Weights of a small self-supervised audio encoder (BEST-RQ): arch crnn.
Rows from block 2 of a small self-supervised audio encoder (BEST-RQ), named by matrix and row number. Each number is 128 + 32 x the weight over its row's rms, rounded and kept within 0 to 255. All counts start at 0. Numbers have three digits each.
After each channel's rows are labels from the 100 clips, of 14976, where the channel reaches its highest value: "top examples" is what is common among them. Only what is clearly more common there than usual is listed. The data: simulated sounds of rotating machines with and without faults. In brackets: how many of the 100.
# conv: width-3 conv (model.blocks.2.conv.weight, 128x128x3, each kernel summed), inputs 0-127

conv.73:140132169148109049114114105143156124191159125091112096129084127107094090131090094083130179144146110077134098126187091074073165111129089141108108111172042115089057108082111126222090132134125101144104112114052128126139123076141119107116093159127094105121083163105110148120107155057133136117079117126186126162146089082147122075103133120126104082151077155127132155145115113175113133118133
top examples: turbine (53); air leak (52)

conv.29:097125124098136145121150136145102159130124137152101149105143154055141109143145171162060076100099163132105114146137128157167106143147147143142100067123169159139118205113124134098185081105134160131210106133084090168067170117168129136103127049115136152171119105107110120127128111160173179084187108167076130092158123102148100107119170147181116074126122142145136105131148071034154169157104
top examples: muffled (low-pass) (85); electric motor (36)

conv.58:111106128132064112115178052113119137135134114150071105122091153104098143109125076096068078094157126116105145101058101176134129071151142110168122130094109118115084112088051144080100110055106114097140143137161124064076116116100135125093134132099158074128155116145113099107126059163099100202116078093097106091122108146095130124156120096119105127089143078091127110062163113096102096084122
top examples: pump (47); thin (high-pass) (36)

conv.113:097144166135112071070151137121146152162181149120139129126152144114084091093137097094111152112141135135136138090150102081068136117149088157083115108154087118062049142121123117134092128125154145127118121146094129108161150067087142148066064158129129133134098175084074157114109150079095143121121127097210107144150113101122140110084108148100045091139071060154161158099082129154173155061138
top examples: turbine (56); thin (high-pass) (34)

conv.27:167131096125127117134091098149183135175112096129102125169111095156110147087100150150132141135144157150164117176171133177129122105088074139138157160100141139102142050125181105158081202164131108163056141079113143144111126139107098136155143137153070120164158161090130163157125127145101091175068202130158092120127142150141077161101166146108164135067108191123040126170122122172082106138162
top examples: text has "quiet" (60); piston engine (57); rattle (44)

conv.45:172167127160088146146143105103180120154135150130126112167118132175102122134130142113187184190173122171147112124118138113104148124090087122134144209127150148133099062156153149148120195176143134126110142110132125106143134139077088116152108183142076109149125162085118184171131159112045060186121155090164121170149131143097108138118124103076128123064140126114063165156110127186065085150176
top examples: gearbox (49); clipping (37); text has "clipped" (37)

conv.42:150061167103133161091091121133095128166128115142149127073083099142131255090118129113096118061146148112101114146152132217116094136158128074116094138094154130135101126124107151109092072143093123186161113108119112116135140163095060118123105071140157125129143094132077115158136105154107102127105157104104126117093145252163118164155106163102155121073108108133119110116140128148092095140100
top examples: piston engine (54); conveyor (30)

conv.66:183140194162145186168116103153163201130196169158195131142149171099108142176189132103157119127149208113159164143160146126135156143175151122151114140125107161111135177181136128121165125128105144149175147105145180146078109169146133179165145163154156134196124152160177123174180144136164129150183137124126127153138147189151122189127122179136112163132164135173166138137159140118157176138154
top examples: clipping (100); text has "clipped" (99)

conv.39:135144145173135101150128081161190169164215150124149189162106120099071103117164108055121138104153160125138100118141101116100209096119083159113071145148111168124087098118167111134083171154162127113063103112076128142083151151133139150140138193160071116169114155129111130147154159131148172115122106089148054157196137119151092102104126164164071145140118171155147133156106164131129179143130
top examples: speed: fast (69); turbine (63); thin (high-pass) (44)

conv.85:131124132150149146136091129116150077143136078141138121182171069194137119109140135125172190161150098119192122092117137105072149158157140150132133183126140155133122095168140100137118189122157096091070123144147158093143081140086082169172181207174137108110137114124122137161182157134094084110062115099134112131158178098090188125157122110112145202133155175095167139136149171200108117122150
top examples: air leak (69); electric motor (56)

conv.74:104099088111117084114127124061074051134096076144098163111143083200179172094095112127150112125098072103150085128136119188164113144108169101096122126083138063161154109169107160128110095133143137150099129184136150099140131149079102100111160138172189112070147087167153143142109181159141104149078103128084101156134216197139152123182134139076136131136151133103126130151136133100099108134134
top examples: speed: slow (74); turbine (40); clipping (30); text has "clipped" (30)

conv.49:141006139131049110116146126112100162125143225107099148118124137126123099133191127116128130132102103111176122154125085158107156115140137065130130122157060138117116167130124167155129127194136174163123092171089181140172160149152107102085144184157134101130134104171171123184090215121131164101139149128138097155147122131150179148119151170100104104122116098101123164166109122125160173148177
top examples: text has "quiet" (61); compressor (56); air leak (53)

conv.61:120090146103106112096121127125186154178136117113113067159121151132114078120051121108145165143158141129145137169134089136118095137094079131125122149155112172109109070064130092174106150175098042196124134113109134119126115075130125115107055093113116077104153177113134159132091107083138083136070198136203118113080087128116141134079140133128125080095123175133075100143090138181124130077143
top examples: clipping (36); text has "clipped" (36); electric motor (33)

conv.31:174156122190118105184111104058135100135171128145151185114119129129133153129194100122153099160110092154141124102156121131142146121141163171104127134131107096136129151162147191101112148098148197120111130156132174113116146214069102144165169227177130147154120143164151144140154206122111169154142103086110137171180173157151147138148129173134105176129153147084203173151144140104126170157147
top examples: state: faulty (92); imbalance (70); turbine (51); gearbox (41)

conv.30:107085094101150083082084102107143112168097154111118152064097117129147170088088107082079059071103127100089069160180095190176094117107134087099090094115145098169136123096117119168099077108095101165107086125075126130126143084127115082111146088127134129091158091150168144094105132144166134145107164154070075125092137189165074127124157124130142112100143141093091116158134092067079152121107
top examples: speed: slow (85); conveyor (61); rattle (37)

conv.32:097054123067076149135136161163125146146152184150032118128203118112090129167124129105148154147155128115230093105120045083082163112146123048165137164096100121068133097162118099130135127192103112126149132116148187136133094100165100151109099101180128100117156130120137113120158142099089111150125133142152067124146117094108140121098122104126163117112118098132126130197106112157165161104156
top examples: air leak (60); clipping (53); text has "clipped" (53)

conv.88:168171129163129116145150132115165137121148084119183094080058145156113082157114162143167137200147160146080234142118116111157137125094127170133159113131109173148117123077114140145139116080059101143118129119143123120135150176099180142132103129056109131122139187127146133153108044098147101125133139131139163158047136125152122116122097139130099116126101130209138076059101121137106057098103
top examples: gearbox (82); quiet level (78); muffled (low-pass) (62)

conv.86:153172179121171213121119158178175164145134091119178127159117158163145123128090177157165177147145210127160156141132154141173133134145096154147113110139211216099175130118190127130149144120172121142166198152152107114135132116169182199110150138151114156131154170098157132108171131110108110168106149171174158137103101099123138154149127174183155124165109140192124158149107112150134136137115
top examples: clipping (81); text has "clipped" (80)

conv.17:133156138147169089123147113108111158071119108058169117065080169111129063152168137153128100135113154153048167139135140073192137120100142188128139070177115114154078158126104153128144123081108170147138104114078087160136177133148182091120103131075107157146078155144139124109109101110162195116157142121137178139114127037150109078117147171153087095146112132156131141077078119088126118114113
top examples: muffled (low-pass) (77); quiet level (71); gearbox (70)

conv.35:105106068063136142125124153144083047146065127103094136125156103175172176099069178161113134103098111139154073157149154198145083156152145078126142133098149067158145117175160127129110085158150112172099131173131139141137108107159098102150175105147170115124148068131138123100113124161154100124124155166085078085086140173117143142139149110136230128092147133081116137184151113121127136187117
top examples: speed: slow (68)

conv.23:149108172090104119154100156184165129151146093170129126127154140149103223127138157125113049065137126138131134174206215201141098145156154117154104140107118122131102110126146132119154104107115174109122127156175154141086121152126145127120129121158133131162166127150151119159117131127123106190138186146110069162082143252159129194137173151168129097126121124154100128179134162089117149116111
top examples: speed: slow (69); piston engine (41)

conv.107:082118081023142190128137186183105108131137148118099127179185112134135143125131160149098138116114121134174081142112123100116100144141127057153134163134174147148155143188212072118142159165181137125161180136153131166144116069148099155134147086147139159149132111106112137077172136199145117100131132164140074072176124136097106134118148093133207144116119152117106115168137095142143166174156
top examples: electric motor (92)

conv.26:130101127106124107111089078140148118198121129155113177140134073151160156070123102070130121107089127054120085126150107162082181148140136125104082123099109080117127078149137135150061125119159127116068108140088143124135117116142096155150196140199181102116146085199086088116132127133154158136082117130092073126124196138138162109144118099161153159168187162083150130182132169112129169157072
top examples: speed: fast (63); air leak (59); turbine (52)